config = dict(
    dataset='single English nouns, adjectives and verbs, spoken by a formant synthesiser in many voices',
    init='torch_default',
    beta2=0.99,
    max_precond_dim=1536,
)
Rows from block 5 of a small audio frame classifier, named by matrix and row number. Rows with one number belong to one neuron. Each number is 128 + 24 x the weight over its row's rms, rounded and kept within 0 to 255. All counts start at 0. Numbers have three digits each. After the name is the row's rms in percent of the matrix's.
After each neuron's rows are labels from the 100 clips, of 14976, where the neuron reaches its highest value: "top examples" is what is common among them. Only what is clearly more common there than usual is listed. The data: single English nouns, adjectives and verbs, spoken by a formant synthesiser in many voices. In brackets: how many of the 100, against the usual share in percent.
# fc1: MLP up (model.blocks.5.mlp.fc1.weight, 576x192), inputs 0-191
# fc2: MLP down (model.blocks.5.mlp.fc2.weight, 192x576, transposed), outputs 0-191

fc1.311 100:119136130139119169124116115125152125134091078100125109130117126106139121087122127160123118157103114155151127118179162118134117116154095079149163148111144108127172120108086119131100139143154111096135067140134156108128170104119167146125094116117148081120127124132147152115117143106135151104124116118106121144122102104107113110128137120114085099109124123103125132140158155094130122131122188122145132131128136106126146143090078132139072119131116122110163084086202116149193137139129141135149182139117140156113096149131099111142187125139173107139159134137112132088131145171128089166
fc2.311 104:114117114159149148105121170108153141117105128127138112119109133107122124134099133138090088174103164139148154159104150114140152130118151103116168162145107163119164094090127110086118115179169119164155145101137119166164150142120118138141103167142089136137078106127109124122182117185117160092141129150106164102164111153122129128134142171110130097095177149102117126099127138135122142176144122157096138114117111126147150102182143138119176122158187135094106146150142129123121169104121108131098127082116126152159125137145109097110136119138115119083127115110122103117153168120139147103
top examples: /l/ (93 vs 25.2); /ɝ/ (65 vs 13.2); /ɛ/ (55 vs 6.9); /aʊ/ (41 vs 4.4)

fc1.504 098:054117116145140119156156104142100143144135129146112149137170123106143142105132095110104135144107142135145125169150103109130137110101128123143120088101147146117145120142116142154134156145111094139158140111100086100067121156117196155145107108097118143086145125094143111103117131142142130154110130133120107134132115189108121103079153094134087115083125161144120137095139143142099090108139102107129098136134171127142154138139127136128131134107140149139115096128134227163146156151109130070077120153141124123116131147128136122156127137083128122118122114130145125170185111110136160107
fc2.504 097:114144130106118162108168167150079105154111143110132125123171114133142164146157164133150124143083103127101133143121148121142146112127167063090122121187105124131146147090151155148118097140163122114106159117112135136149124114144164129088126141111123112171150132143154167136135179146165170167127108133085110098120157142134126126106111118148104140134114139100098106105115154140112124120161141148142161096097104083111134117123118092144152135136105118119104155137141118139112130127176205102111149141130128126123141138069150123131101178105167154143105155155147110108153151143127180120
top examples: /l/ (61 vs 25.2); /ə/ (38 vs 7.6)

fc1.509 099:138148096127107124144071114103096163164109155165109135117113114154159127097139148141154188138105141116147116096101144139164160112140102126121137134146145113128118141115143159122101127108140133152129144140122100129141078113124118137094124148149130097128127119098142109120140104149095161147133146122106123100092083142121146136118102135138135118089085134147140117183166096137111164151116096110113168127141146132192131110147097093157140151126104152099144177184106154127073134127158122134082132160104150088140124152098165132119075147098162148115102100117127095145132093175132096139
fc2.509 104:119123104159137117138104185137132123059147080169115143104100122111121140147154120162111122122115126150111092117117092135097122136140099122119116158080116102100146141129155165080154151096121121113166091143116094140167139111126166130147142121158131106128101128159149117109116138122153174118141133123158112129157174154132151137123084132169141161129114102109151098104121104156093161137115171133080154131109119129128109151117189137114135055132178128137189129109106109110140129131102124177156166098144121129079123136144130155143128154105116113131139115155140120152137119118098106129
top examples: /k/ (86 vs 18.1); /d/ (84 vs 23.2); /l/ (84 vs 25.2); /oʊ/ (82 vs 10.8)

fc1.15 118:150132151133129116163127100169099115123054131110101168152085149123126093086076139138114106097105152149164131090113111137141136118133152110128130111128093114150176092134122124148130117161074098163134156139105134124128132154146108131144103094146171131104151114095135093089106161095112126147114115096089133129076139099128136139110129135151176168115107134120130103109089137137159112119111091132111094124138122097117145157122104126102133122133139127131136140108091113130129118116115146139114169158103109118096135147113193183134119131072132109098106123174114121106136143101144094079
fc2.15 113:125150141123134136145128115110151120117116157146137132157125121142117120098126144133117088126144093092132130116130100162100139139072060115111127160136105101161207122130118114124121126165134096114112133157115131089118145155155096124127099131123095137137129137126123151130153142149157130104136156130157155152141119082118137170132147073125136126134119127155128126157191118163131103143120140155099109112164144161109141149075135115160134130105137180128134147141109156157111189110108171137119099128148186170112118150145146160125135096149110116182135126107119161197113081104129137143
top examples: /k/ (39 vs 18.1); /ʃ/ (33 vs 5.1); /u/ (31 vs 6.3); word: shoe (29 vs 0.9)

fc1.391 104:138125038121179125139089127110168120140161104132116168140130155095118079102148155140132077146097161093125101104112117138147122119133130147134114131176112109097111169125098100121122144142122172083124095104160135097129119127112147094107109091108110116111124126101174123123137161105107092129129151102128137121101112143139169124156116108108110128132116123090132107131153128129145106152142155112121110142142087151153125123121190134110128148137112122123135153171179167087117101120131111154073147115081120103159156125110140171164152151123142126107107095118123176101141136127124105113
fc2.391 104:179133134140131130125092158124148117142098110141113127113163104121109155177143167136151148118159146105153092171133177118130131139145089131125155123109148128144167113151155124137141141109111083169116148122101144113099121093103126129146104182144138133133141125129085167114130148158102170121117119158096117142061133099115098157139101117132107124166131134113092131118133134108072146106123140113139141103129144140142123111134105150089126107106119130161110146128128133104083108103188156162121116103166066130147103121088102129116130114158083122106121169136162129162112088168143164096
top examples: /l/ (73 vs 25.2); /b/ (53 vs 14); /oʊ/ (44 vs 10.8)

fc1.42 096:167145104132120138114116171097098101095099118124076165107133134110133140097116094122140114120101178100140160125116088127170107130137094122129171098152109138153129144171143103123111129091141128133101104151121146087170103141115144119134138094122118100137148107118109146093132162144104157143165144110179125146123121117112125173153100153131071099146169097161118157141148127129135159134132059166102120134093095110115110114166145119094130094144149092114128132139140161165105112122134101136094124146138091152128129145106150101138161138112166153113167133168135143068135148141145119115
fc2.42 099:137100087128098159109160140152132162113131157125147113132127138096135103132136111124103150108143117081108147142156162104129142106080093170084164099136094097073100133069152099143133131141130097172094152127154103145135150138121144132104113157133152099178121168116142163119140115130119113138128147145135155083128090143097164114132116150142105117133092103089140112111149138107164125140130168137131128109088141140106156085129094124137093115157136135121143149105164159115117140134110123107141129136160093109182089076105127126090131140155170116160108134174089126163151122136130117130
top examples: /k/ (55 vs 18.1); /w/ (48 vs 7.8); /ɝ/ (39 vs 13.2); word: works (35 vs 0.8)

fc1.13 102:120114146113168115139125125149094150148121119140124093137116109078152152193107127140145105125139144126145134108161108110104085140193161157122125174113168169149112080106155091158130142128131128162142135119119142180118105168164163141130101176165115114147107146153126169153126171114100155138106131131081092109209130098168136109116122161101124122161145102122118100157152150092154108147135120127101146127149119148138101109130111139115181123130124106125160136163126133156120102125122166132123124134138154137115102108153151093089155101142130124088119126111118099129121127100147113122
fc2.13 097:144136121136092115160134133127145167125118090130138137158129140156171109121151133134121161159135128140142132159168119110144104131061054124153117076112102125106160101137119119129116166110150133140128136126144114140159154129096159147114158148125157146115103102090142132161131103134111119097170142133126118171091144092123135118118070113126160107140144128118129134112075148113117109139111107165130088142174135126125151101137117135122095107156130120141168091098107157108096144127101189117146171109113103100152138196124130119120147136122130147131095183112117146168074140118093116119
top examples: /ɝ/ (74 vs 13.2); /k/ (49 vs 18.1); /s/ (46 vs 20.6); /w/ (45 vs 7.8)

fc1.374 108:157116105111152114116126122126161192150138127168155141137115143150129131103145128114126140188117116124145156111129116103119173137150132144165180140122103123152153144136153184126131149109105149121069120139176127145133127150098115137095151119134138111110125137100145117133132164126104130102118135181136123101147155147102124093140142126158102145099153116134133113145139120134121053103148144173097143131146096134138100140114133082127118129142094120124124144127143104114161140115133169137086125083171147116102087170169136107088085129121120099150150168105194106110162130116101081131
fc2.374 105:133124129146103109163158141115145159135120118153113120112141099151161120078168172124134154111106128130044127133154135132105168091109138097135136166155155130088134144099148158146148096114113107137133165124099058095118124120166111098149099100113113049154115147140108116109167144083138168088147178130152135152108111136100088127098118091121095146113160088136128118138115163128128122126128135116141105133153084133141130122131121109157145118153146106130129126097139155131123129110099140140178132115150128112135126158141138151178137153112062139125118149114109155115128100126136104125
top examples: /w/ (43 vs 7.8)

fc1.475 110:115122084115144098104073107158154180138175148129200169121122123094176120112109151164101144148132140132107157086155132128124125150140097116164161125138104151109124127152166156122158107137131055149084135159106129141129117165135099106153130157205138116138123109146123144131127116173136123133134109116116131118111131121143129129132143149121134110122118168133114146125128134146117110136130137138118145147106131122102155115117128103131133162138124117120139126219161148146145184130131152125101150111141149161109121121071115121163123074150119120178146111128128119086144148165124125148
fc2.475 103:131146161081156136111093123123142105106111090148124129130110153109151140149120147118140115117160126136160138121135128125125129111134097155097124159129184146124144146111137151124113155095144154128140116161144129156154116113142085132151153104096154159142143104130136112126119137159131163188102112087159103130143088114120132080115171146125146110090163141165161196118154141120086141106134180088143086133108134143125133090136109159115106140168101104112075130122147113104116105108136113153146132131112142121103147143190136127101120127126101127072102162076129076109116131105130177123
top examples: /h/ (100 vs 6.2); /ɪ/ (50 vs 13.7); word: hid (27 vs 1)

fc1.67 117:151150131117137157070169140157122110121105134104116115115108133150148128125148137105132108116121145102136129139129116105154138105164124125131132141123135135131116128134142085141157120170118092145092152203117107145129126158153103117119107127117112121102153115036114109089120150098133119133129154131106115113174125119160114098157128159135191118135157098102153091157108095114133117110155134136086130102144149092142113116161153124101136170132126120135104173121093117073145101122124132155122116108161088114131129154157193094153143112101125139168134136084101133129100136093124112186
fc2.67 101:128079120151104107121171117117135119103145154136150097141143126172211127106127141114125118141161130092124106144165087137099103071113129125124121131135139087114100122111100156168141113118125137150155139106141126148148135072128134143161141115178149078101155173152136120145127130131172126100141143066136114166107132112080116115083134112134147151136129149114124107077117110151118118133118127124134178115132153145156119129126111166126152116114139181139083112134110140103121127117135097112130075152138135111137142138144190182142084152118131169103134137098105126121096141113146118133
top examples: /k/ (100 vs 18.1); reverberation (61 vs 35.4)

fc1.309 095:138126102105107125103147172116165105104136082121105123128135126137123171118096113108086141140108134162143137140140100150150157130135107140119110138167147143126088110123150119109155095105087096122097125141126104153133129138136065149118114108151124119128139075096144131128107164129146132133141145128150142106177122127146166126111183169133146146109110122096110120117110147108137114114157099154067080106103148120170134109110118085124137123128118172135102173080144124083163142140170153151129089154130179131117129091139120162187119107158179106133121119132120120117120132102121166172
fc2.309 105:150125087164121117119122127116149104113142063102115076112144098119106147131166132157124128139118106143118122177148132099120129122131129096138114098139141107109122085166098137147114104127142163136105132167126130146110151099139110118114133102065130154139133163118091133108133107113100137144159152102098121139135158149145116099128135186105110104134137129131160156156098126154125129115163129113152176116140151130141156141066145105112146150150071134135101138093104143079133116169150174128075133133131146195137138177170174148114128128136181125143173123119143125120151141113119109127
top examples: /k/ (58 vs 18.1); /t/ (58 vs 26.9); /ʊ/ (52 vs 3.3); word: took (35 vs 0.9)

fc1.440 091:108160117139090121132131128178091127137129126125095110104132138089160142171145117150120085073125111156118148114169148137146078130109131137182129166139132164154142042096145090153122140122097121136108135142144098147120091119124120106115139157096174169163138107103154145131158114139105144166126127121098153136102089115089132163154157156120086110128114114185114134197134105139123136122133160115134116130161139123140149110134094150139128110107156120082110123097126133151122124114092141160108127130178128106142108096130092135132104123153135131122154084131162114111107124129113123101
fc2.440 093:150134112162164111105145128126133128112151130170110110135118141133134121088146161132123164101115144106097140095108122129154157137076138081115108127115165139073177131097165160120072107138138095154106128109097120112135119107138145140156118084112146099124082126100143133131119117096128151104101122117153139152127097099156145124129091121126132104151138144148103150108134153125126116086121130128109096149194106141125151089095101154161106148170166148131116129125128131157110127171151142145106146107110143136146144118117123161140149130140109176080125115105120139127081074161141062179
top examples: /ɝ/ (79 vs 13.2); /tʃ/ (57 vs 6.9); /ɪ/ (39 vs 13.7); /p/ (36 vs 9.7)

fc1.85 114:109109136118118152109082141142163141156108108115131134116174091085117098124098109089122191137144105125133150125170140124123151156133151131184138122141122141097102107199122124141133138110122099120083126173121130160129096098071116138157111098163130088135139154149107102158101146150145128108169133126137134124115130145127113123128187119138155168086138089120117131099186134127114157148153126091130099087107127137154112146150109145084145147102177129126120110124173115131162153119109122122147120122128133097117117144105141103071096124152151130115133140140140158146119154094118077119
fc2.85 105:105114120153157136102064120165165111148148082125109137161145107109108089141126123112144147111145144144075148111086105073109090105118139142135114117145107144155118132106146136138132165133118187128069164124118137160119125136128132125169133107099140132129126131121155141095156136137102151085148111139145156140134101115114137111146131142107118110140146189157148107095047149117116131117136120128142119128132157153145125176131144209164133141140150136075128123131130143137121110117116130113168128154161136122101114097137149164123146127106175099098134109152129142120134081090159125159
top examples: /l/ (81 vs 25.2); /s/ (62 vs 20.6); /ɔ/ (46 vs 9.6); /m/ (42 vs 8.1)

fc1.187 100:137148133069144116095130136108107194130153127141139103083138127119096142119098120104164129112151138084123138158169145169113175132136100143141138147123137135094115094141138132176123133118083086132149125140098142073163120109140130130107123158119143088133140148121154115088107145137105122107138138162184163131125162123116142131129084146141166115107145168103128114128110129130115135132169127124165139147117116154118123152156115100140145143135137098153163107113151132099149140125143152165121169117154140093187110183180114142146134178138120137108200153111115130160128116129097131109
fc2.187 098:119164088150142144098124139116128139156142147119120136148122117100132167162124121143133140119146147140088125159135133164126158144105089097167172138113136099149143145094101164105126132129136148097117104096146114155140120156101067136136146114117114101125141107130112102116139155142133126116111129139117095130158177118093126127124096077151140161149121183085186135135128160130125169148129095157127096140129139126162121132136134148067069178092147128127193114156163089134104124120117129114140128124140097173109121121129160116131076148122133125154163113135132190107155154138145097137
top examples: /h/ (47 vs 6.2); /aʊ/ (41 vs 4.4); word: house (38 vs 0.9); word: moved (36 vs 1)

fc1.303 101:144114097145145141187098146113107137132148111098143139116174099131117136167046153141120177151121115120127164145111149149122093113140143081115123145120113129151088138134097082134151094123136125114147132162151156116116127155167157148133112108123121120111130071145133153082097149206136130129152126128130141129145101100120156087099099137146139115108161125120173157126144120121150118114114120148120117167100109126153085158141115180123145073129123130184180129147113107150110113109099155145164130165122114167132109142138156106111109141151131152120132148153099121151116157123101133138
fc2.303 103:154110147190112147141091116131118113110101131066134136126124129122138086115126087116166100132131169180187108062112150129126128122095140119127151103124126159134092145136162148152080105138105168144125156130083119164127151145137143132138113131154119163120094135077140112095111132106098124146172116103125119146120085089160119168131110133143148110135127112113105102121116149149120134090104148133106111157110137096151122123126146141152123134165136121121175090114147116146082101149104165153141131141134093150143127120115092103107157079133150112101124161112090156167164115151117116100
top examples: /s/ (96 vs 20.6); /t/ (63 vs 26.9); /eɪ/ (32 vs 8.7); muffled (low-pass) (32 vs 12.2)

fc1.535 107:126125112135123118117116144104145137136107141124139121163139156100140111152163151090149123127109109099124114142095149131121133135105110147149090132106149170087081120130161145103099108082115144123125108151146101133164110123121077136116182149138174135100100116115122095131113106111074138153101107124083168122127105150149117128156138140113172136105102127105091155125111137142135113118170113116100139147186136122138127103168134106097136124130156081125119170165146143133187111070100140143147145104137133127162115153144110120101142088080133118165121144134171190067143112128112140134
fc2.535 107:085116108107141116148130108109117151114154112151158105117122105148114120120104149099109162092099149094130123110126156089125079107152110113162097142147117145081154112114110150153107141107126133091112175104090102128132118112121129073105138119141142145136128160121122122143090111146140111102175101143161159112154131162124154149143177155131116138157154174114130166140193124154122076147117139125129110129117120158079101157077101099112110130183145139172104163137127100127130135129091130121140086137152111136096088122087116105099117145158119127135122142103151119169137094117081125141
top examples: /w/ (26 vs 7.8)

fc1.55 111:184134071156105153151096115153133146125136125128158161116123118112138123124148104150144101144141131139163108130136097118159092120118132137129117088142143191141109147134109124118151096140169124131158092098149168133089097141109125126132077156104149136135137136123114201137110113133124163145130138103137123124139154111084165092149117126102119123137131119114102135102098104155146157143093152117103131100152097093096155155145149121127117124108071119134092089124124114124140079167108146124121157137166132071104141132124149134134153102096099166121156127139096127101170107199121131162
fc2.55 108:136118161126135116160124138186125113139137143140117146094118138083167124150123125134130177089148113172106095129124178119117066104121113122094160119114137137188137150146154118154133153120109151122110127097157108132145110135158124124126146107137144123122153111148112120112143142092110123150144115179103100121124148122150132137108096115119132126091148099157083084167152141167108125131141079202103109143133153142133123169105150145133136145127170069106114125134134140143137160107149124106153139133094133137154078122088117141146161097101160143083123119143082163176113132153114153141
top examples: /h/ (33 vs 6.2); mains hum (33 vs 13.1); /ɔɪ/ (25 vs 1.9); word: boy (25 vs 1)

fc1.244 097:100178140143158160131106150131154123140098163134139131126150161132118102123092107130095147170173113158139094119123127105130118141093079104096148123154094121117140109078137140126162111107163174129099120132136140127148123132112097130087108113116104087096129130117068125141129133132153089120081135058106100150120132132113161081131134121131142142143108151126152145135107119106088122112172134107146105142111125140123089148136197144145068128133170117143121153121146166133135138122134081171150141090130147176117147088149131128132148137135116120150132121111100153124125163131081093101
fc2.244 090:123107131164113101178131047119148144060110079118176144128157107095110063128145153124102105101120092123133141105142127157109126169145134130183131111123152112123123144106095118096158129128130120135180134116128090167159106098087168146111118125140121096098102146086098112147102128130157157132088133122133123133163156136143114146120165139123113117150119152138153074145137163138125140105093155165117165160134129141108138086131087173099153120127121155111121122115136123112119128135131087095127119126174108108121148122132163147107110156119128124087127122104156116125146110127160108126
top examples: /ɝ/ (42 vs 13.2); /f/ (39 vs 8.8); /aʊ/ (33 vs 4.4); word: flower (25 vs 0.9)

fc1.69 088:123202131137112118128163144145107111159109145152124118103122160130141145111135137151138116116153110124142145121143138158165172108117113145118098170146146187093152102078122162124135091145142138117137164093136120136095167149154159157116144122147118138083119075128155141129114110138122132188099139169126074127146124148147150095132152137110137136177112113114096108126170090115121073135093139153109156124107124144118137140093172166110109137123104155116091170103171115123113067096137147126113093140147118117172138141135094149113100162091148135149142118136148136127127124105146123136
fc2.69 089:122113145118111112121110105089127148111118141144147130116160111111129133126173094144085107120222166145123105151155169081150131159115135086101138147142137152115104113140110125125138153079150115102094148123122091138123129143194181088130127126142146092109138120175135141093138127084164148126097137098112163127088103110126133128126083116097136125137081102147133162123113129140139102169117131104118103141124148131152161174121130133148129119151148144127107109159124112157129146140129126136087112123125110120177174123098088118102091136139101102104135137083128119151119114166125112177
top examples: /ɝ/ (45 vs 13.2); /g/ (31 vs 6.1)

fc1.291 106:126084160176147153114154173117118088088140137079124135169143145109147115094100089151129112107126128140084131161116114154111117109107117134169104110155122137136157144128172139156144109045095114096103151156149162161132102155102107097130160135165104099113159103123138136111143143163101111155111135097130089112139130113116170103111118141138104134159148110095147129120099112160100131106146123124112146132103148140129141067142143134148111075153119170163108127144129109170121095094120145086120099123137096110139106120119102120126110122137173125164125148157129094138121110118153137161
fc2.291 109:121152130120126082108105174123146103097120130176133149151103152134157101103111087111147132156163091112125171150109112135144101136190140150112092113098103132115096111104114127144123124114108122158126135096125113079090140105122089175112113091130150128104137120151098148113126107109125082144205132118151112087131118088128111090121164156119120135155128157121102096145136123088135156117176190095118124112135124156150102096139111134133161123099148098135147134144113158120114137149091153132107123113132091109161123170137116101121119127109128129089118178160140114159140127095128091106
top examples: /ɔɪ/ (71 vs 1.9); word: coin (42 vs 0.9); /ʊ/ (29 vs 3.3); word: boy (29 vs 1)

fc1.307 098:153160158167140144113162133133069150171117119131167107110120096127124151119081076197125102111137142136115131129088162145149112153108101139097132163160162153132144118116114136109109145101125136123129144151171127142103160119111123154131113098124111155135138173120150182127129097095126140110163110137119106097127143129140127165165074121156113137161126119126120161104154101114085142165118160155152144171097123128159151112075174123117101154153151111138124110129130101110178129084147107107124131136110131111109164112168099098143143177135109152113126152144096135119132113143102116129
fc2.307 106:129139087164128122132147140104129133113157098137087121124158146128140170123173175140109164141142143131140147155126153133124130113109151154151119111123125148127143078094112125108120138128131118106152102142114122162160146132173120099116125126166158146131088148112149150143122086150155079187124154104109130133121114094102115133132124140130167127088107146150113137113141198088125131170153136117171130116096106159160134151137091129129159116127137100128126120116120131155168157125097123096158091081113148198124069096112111147109125127136147147155147109089144108096110157164071121134
top examples: /l/ (52 vs 25.2); /k/ (48 vs 18.1); /h/ (33 vs 6.2); /oʊ/ (31 vs 10.8)

fc1.395 091:136155135143143172112119120143121139123109148105098133148102092154119154150099150120118133131139111135126122123148131129108167149107141099146129111129099146153130104141155154166099133159122133104133095095154131139134162106108152150098144065096141116093116130116126111120189117136115124103161123134134144124139139111162126123132094115117150127149110150136107102130099140130059133112131139121111101117142111134146120138178107162122144136124134164076157084192119143103095151155127131095085124176154164133115131104122145093125097120148179098087179210146088114103118127140100085135
fc2.395 093:127113095114128090111130111105154155140111102096083101135130165146112138126107099105095156105114104153195136120161116128133163112086107113124136110146133148185100108175134125118122152120149140173089159152127094146136169131141138121151125117118113172105128136122156118108112127134134148143186138141147132121146177129137096133095117143170159137144162104107105117167132110067105127150135122133132131158114131132156125164113135127142126063145101133090131091120154121157128184133111106130125079174111145119138134117158125088135137154145122107183146094113135118135146176144180132122
top examples: /ɝ/ (50 vs 13.2); /ɛ/ (34 vs 6.9)

fc1.134 106:075092096127122126138171117134137140139167128105115140168159134121114110118126132158121131129105139155142116157145115101088100119103111055065147104156112118135107118117122140093141143126085143174137156137159111098109145136122131087086148147150117100127149090119146141136134135132169111126113120145091149127190125192119104118131162138144122110107140117133137123128147120141096133121099089145101109182126154131121128079132153128135087106109127154113109114119137147096155125155142139127132093116120149141096086178142150120160121164088163136101165188154092156123148127099140126153
fc2.134 107:127077124121088178115137120111121120127166101139152117117089149186127064070112133104170136126098129121126072154134111131174116134149139135145130107092143137111096120116136133103158141102101132142103115123125165137134160086117109150175119119134100105166104159150120141142121096121166114110150154140130130131090167152106141101161133133136108123124140118119131118165150126105153114118112145127140136131123135129109160146119152090121147164170108156156103093118107125139172169134133163147094118153193183159139122154119146114096166137142176083116116104132128162113126121164118112148
top examples: /k/ (60 vs 18.1); /t/ (59 vs 26.9); /w/ (55 vs 7.8); /aɪ/ (44 vs 6.1)

fc1.546 092:182169130098137091125144143098139154164155166100124163108128157128144107129126134137136131160172138107127191152113150095141099140109148143120115145077142182123118111137095097049146136125084135164111155149133166125117144122156167135114141104158088115139079178109175140107148106096153092146119147138137114128089126135103141099129105147144149149120128118111129107145093089164136125158154113140116134124154122107143124125137098122128109124129146173101127183155088092107136121085118091109095125159127116126125117110100144119122134125126127120118090163117143129128125151159138111174
fc2.546 099:098154141135133173100176127140175121141109149069108089136163109163121130158147165081098165123149137167123144138110145108140126151131171095095142159141138124173113161101175153133112100111167123109166141103133102095123149152102145140135133163156160121137108115113092131126148155129143135135058125126124108101152144168108143181116111144116115143095159134102114102132142114172148159121156130148152109141123120122123120135132125102129122138129128101135143118160190165121165155151129084106139099110089141101141089094126156124159107128107119133145103120106120133135162078125153149147
top examples: /l/ (72 vs 25.2); /t/ (70 vs 26.9); /f/ (68 vs 8.8); /æ/ (62 vs 8.8)

fc1.443 102:139109158128130122099118191097144136166156161106116128142099156136158102164128144130118131116140145144131144140156157139112129112155133166189176142127111112173131142131136123142090104110159140140143183115123142119094123120078156095127175191131135149115097140176113157095160122146115132117147129147158113106133103100111148146108123139115129156125086139126126100155098172099144124094098162092166124155114115168119148149146137147113118129148128117131115115119129070162172152100127149135122173151126176121088090150138126089126123113148122091117117128178144088131140104126111102116
fc2.443 098:116111126130099136121123108115112133113125143123174118110121163149186076139123125151153163162102162104130150133128154178110117084119085082131171150135163132145135132110103150135132138112179117121105114160117133081095152167118084133148077157127131161126110112117090180126129147173117161140133141127072123136127114100124158116120152117150120098137105107106175099151156140120127107115111074153140146117111112133122116148109133101099095125124133136088126128098126186161152158151137161137142121137158133146083094180155120129096105146122115100144130150167137117114158158151118131118
top examples: /w/ (25 vs 7.8)

fc1.89 088:109156103138075123143093111138140118147116114167162143143152143115129156115155147023115112146105143143129138148048181092131121156166108121098142145146151160173141143132116155126130122098126121142126117166145116108144140127142163144132125124107111121121152117133173107180146115112127123126131144145140116113150098133118125148143164128161139145102156121159111125106156118113132114119135104122147120134089109124180116123110163129150087150104094121146163143078184111157147126115145084122074117111121133115100105146118134143137112131109144093104151166137156125071122164104110106125
fc2.89 094:163112139097164142137136112139116125112110164124134112122145119156107147163127152131135084083135162087122110147106123129130128126125107109061149127122138141139092118074142141136130122085145128151130150097122109126135111115158107117104138129094125138169124149153133111125110160150115172117147140108131093127118148142171081098102156145074122133127126122143124193105108123097138095142121160127092113116135149135156156157134060093111155099141104107127169108161149182145149158107115113122162112128109120148111100119144100162141169141110148189169116148093106124178114118129167114103
top examples: /s/ (59 vs 20.6); /eɪ/ (25 vs 8.7)

fc1.411 096:127113130123152117094111116162117103146132171092133146098107128156128134098122152167088111144131151128096115122091124111131144116132165148193141122117147083150144168148087121118131125139136133141102138109148133160119153138105116115144172159103098087182129088153122123127144135164131150117115121089117130125115126133094152159120110159077111114138114119095114122056138099135133082154150115125125159178119154173123121160155112138110126148128146140143182164214116104156115131106109139111109191141133147128123146108133122125119145115129118115092133104144151162130139130106163089157
fc2.411 097:151147131121135111142115104098117101121137141146104117148128139108098125140118104122102124142139141173229170139108134132147148087083140133147154146119105131108117107092119135130160148143117138155160090113141115069137160080129130147130179106125168176120175122119131102105088065147129137109165113090158118196131105121131131141103148131135131135147128113131147140116153176118123141160114119105129154118148174120130093143143123116091113132115111124149161103152105164134157145100132164113071130119140163137116134122086136123135128100152151107144076125154095123117122121118167135124
top examples: /w/ (62 vs 7.8); /l/ (52 vs 25.2); /i/ (45 vs 8.8); word: wheel (32 vs 1)

fc1.81 097:111119139145124143119109171149165111144122111114132136194099129130101125148144152117114147120072088151129103171123093115100144140120141139119170131135124133095170098113142103137137137112146105124157144092118117151165154158154123138096126132191100131142141143110158147129067114150127144115109124165108159139170110137147126138121132142148129113128139165137112167150119122162112103168107144116151137129155127103184086107154098117114133135164097091096099119091127138100100167137167115112127128125159095109162128117090118177113108155181115126067096149116146156136133159108153116157
fc2.81 103:137110105095126114125168104119117105132130113147132107148144108127073105091146092130148118124178149137075141134101144116139119117127154102146121159145119125133134115130159149154107115128173158081134113121112112127109194163127180125128116159140138151104139134141144129144134144068140121126171150134157130129143137160178135139144108111091122131108160126130111094103120114112130155130154140126153133097101145128141164125104140114111092181158090133128113158130139140145069126148141120121132153122205096110129109159148058141100131193134121135121084153171093125149106093112121128125
top examples: /s/ (78 vs 20.6); /eɪ/ (60 vs 8.7); /dʒ/ (32 vs 5.2); word: strange (32 vs 0.9)

fc1.104 098:115132134169140123163114125116156125120103121127108121118098140117130110115157150128096042116120080135115138143125088116142156170153135095104100146142118134116112138134139117125120136124105100152121126139154151133145130124138118109135133091143108058138165151081110115091075125133122146117117180083082095151121111099127079069117138131094175116109094134147165099128141123107109110151126150099141128126135093133152119104110129123115142069128110145098151125141150143132098115104145152099130082104106129168148128115092140149113136105115190166167117157123157142135129090112109153099
fc2.104 094:126136096165145150123105125113140128143116114119113136156137139132113089130156111112140146156105143116130135146160110115120097137131050143174116124111103097096184111092074157114151140122119124109139100128150100128140145111109160122146129110131150118101139135160121126147078103132138096142134190129116126152118110143112115086089138081142190145120176090140111091150113120139136109157160069153102178178131116111173113164154126180152145128148134143136144094124117151115123161151119159135122102145133116149097134124137115152143106151156094156136138142138085115120161145118106162164
top examples: /k/ (42 vs 18.1); /æ/ (30 vs 8.8); /ʊ/ (26 vs 3.3)

fc1.201 093:117123126116110133122107162154156110106179134126070134111101165124085155105122091126108124089103118154116120136144107104116078172107165125180103134138135110135121111180136143117132101164138128130180130185136125122111148192158117092153099112117129150096132147102113155105136140114094141158150111177115142122125157094159173121124160101134156153101124112164121177140153146135085121098105136154112168106144087105142141095120162139090147143142166093121095120127151114119111102115138153117135148157144120102144131109130148114146091099124089140124145132120087137108121130143135092150
fc2.201 097:111107134124132101160100115116111111140148156101099136113146146143115125093147141109178143176158080140209122079115139167138158167130121151129128133103155123133120111116137129115134158155127104122079131138132087140149143128147131159115133146170157141087148103123132133114110124165183080143121136103086098119142118107135115156109188124126125112125111146164144127149160131083146100154123088136133166142105156143168174106116126129123133129110125161123134161091130132134136161074069111136079128152160101134133135105125089130123141120149169116111151144073115140137122136124120159112
top examples: /h/ (48 vs 6.2); /ɪ/ (39 vs 13.7)

fc1.125 100:112137085151136135139153105170132105133096171135102115130150141118106122083098144180133128108151184112116153106100126157161084135103127127102140101097154107115136148142145154170176107116067097105140129162097170108097162146114142180140090159090151150125138096145119132149095139140118118127123126115116109148156137125107104144102141143119122131060129156119157158139113128159115130173116168127139143125102152104117107108152108106077142127156113157170118134128147186110137100148143094089106113143118141094131122170144104102133089103117122123104103121173115114118132131139137118105
fc2.125 104:167110131130100144155157126082114108166139135147138157125136096118144199162167145139125161114111107156159111116116149078176127108136108121137089133125137101143156148132086155123124106090103157113156101163118160137141076122157099127068169111124124182109120140135152116154138156126122115134138108120142172089149106165123140128131125095152088136139136097143116150106096145121158138118126152081133174126140150092134084093105139106154161099113098135145158131149132084120135109102123131143143140128121106118143116120066167135136140155106114145105132126085180155129145134137116113142
top examples: /l/ (87 vs 25.2); /ɝ/ (75 vs 13.2); /g/ (74 vs 6.1); word: girl (74 vs 1)

fc1.295 107:167146143110114118137158119131161114151120142159112146156125097077151140092127151124129124103126117170097083156098111103142143147130151150181094125166171095158121115147144126115133109098127126166161124129150127143117112103134082122120100159140185150094127127093112130116109160127109101139145133145098092179144096154109160122139120162156120109086174119115115093148142142159119127119133141097147110143174133111151119150085137186093101125099116143106099133117120103100126112143134099114156103151097126155123118128112117149169145173085123113151149132130073157121134125133098074119
fc2.295 105:125083096091134121117120137108145107114080096186121142143156121100167154151129124167142139158165107120135146124084137063098141159119100087155097122094139110125137137105134158134104125071140133178169094096094151100136150118140128103084132145108104150167088136145105141099175134083111151101146110140124105098141164118100142129167147084135120130110133120135155119160103146137131129165128106142140113179105125113140153112109108136129123132140137098170096089161118136120117132118120137150155153141112135116131173113102157082140121160121134128138113157112086159096142118131159131135
top examples: /ɔɪ/ (40 vs 1.9); /n/ (40 vs 19.8); /b/ (34 vs 14); word: boy (31 vs 1)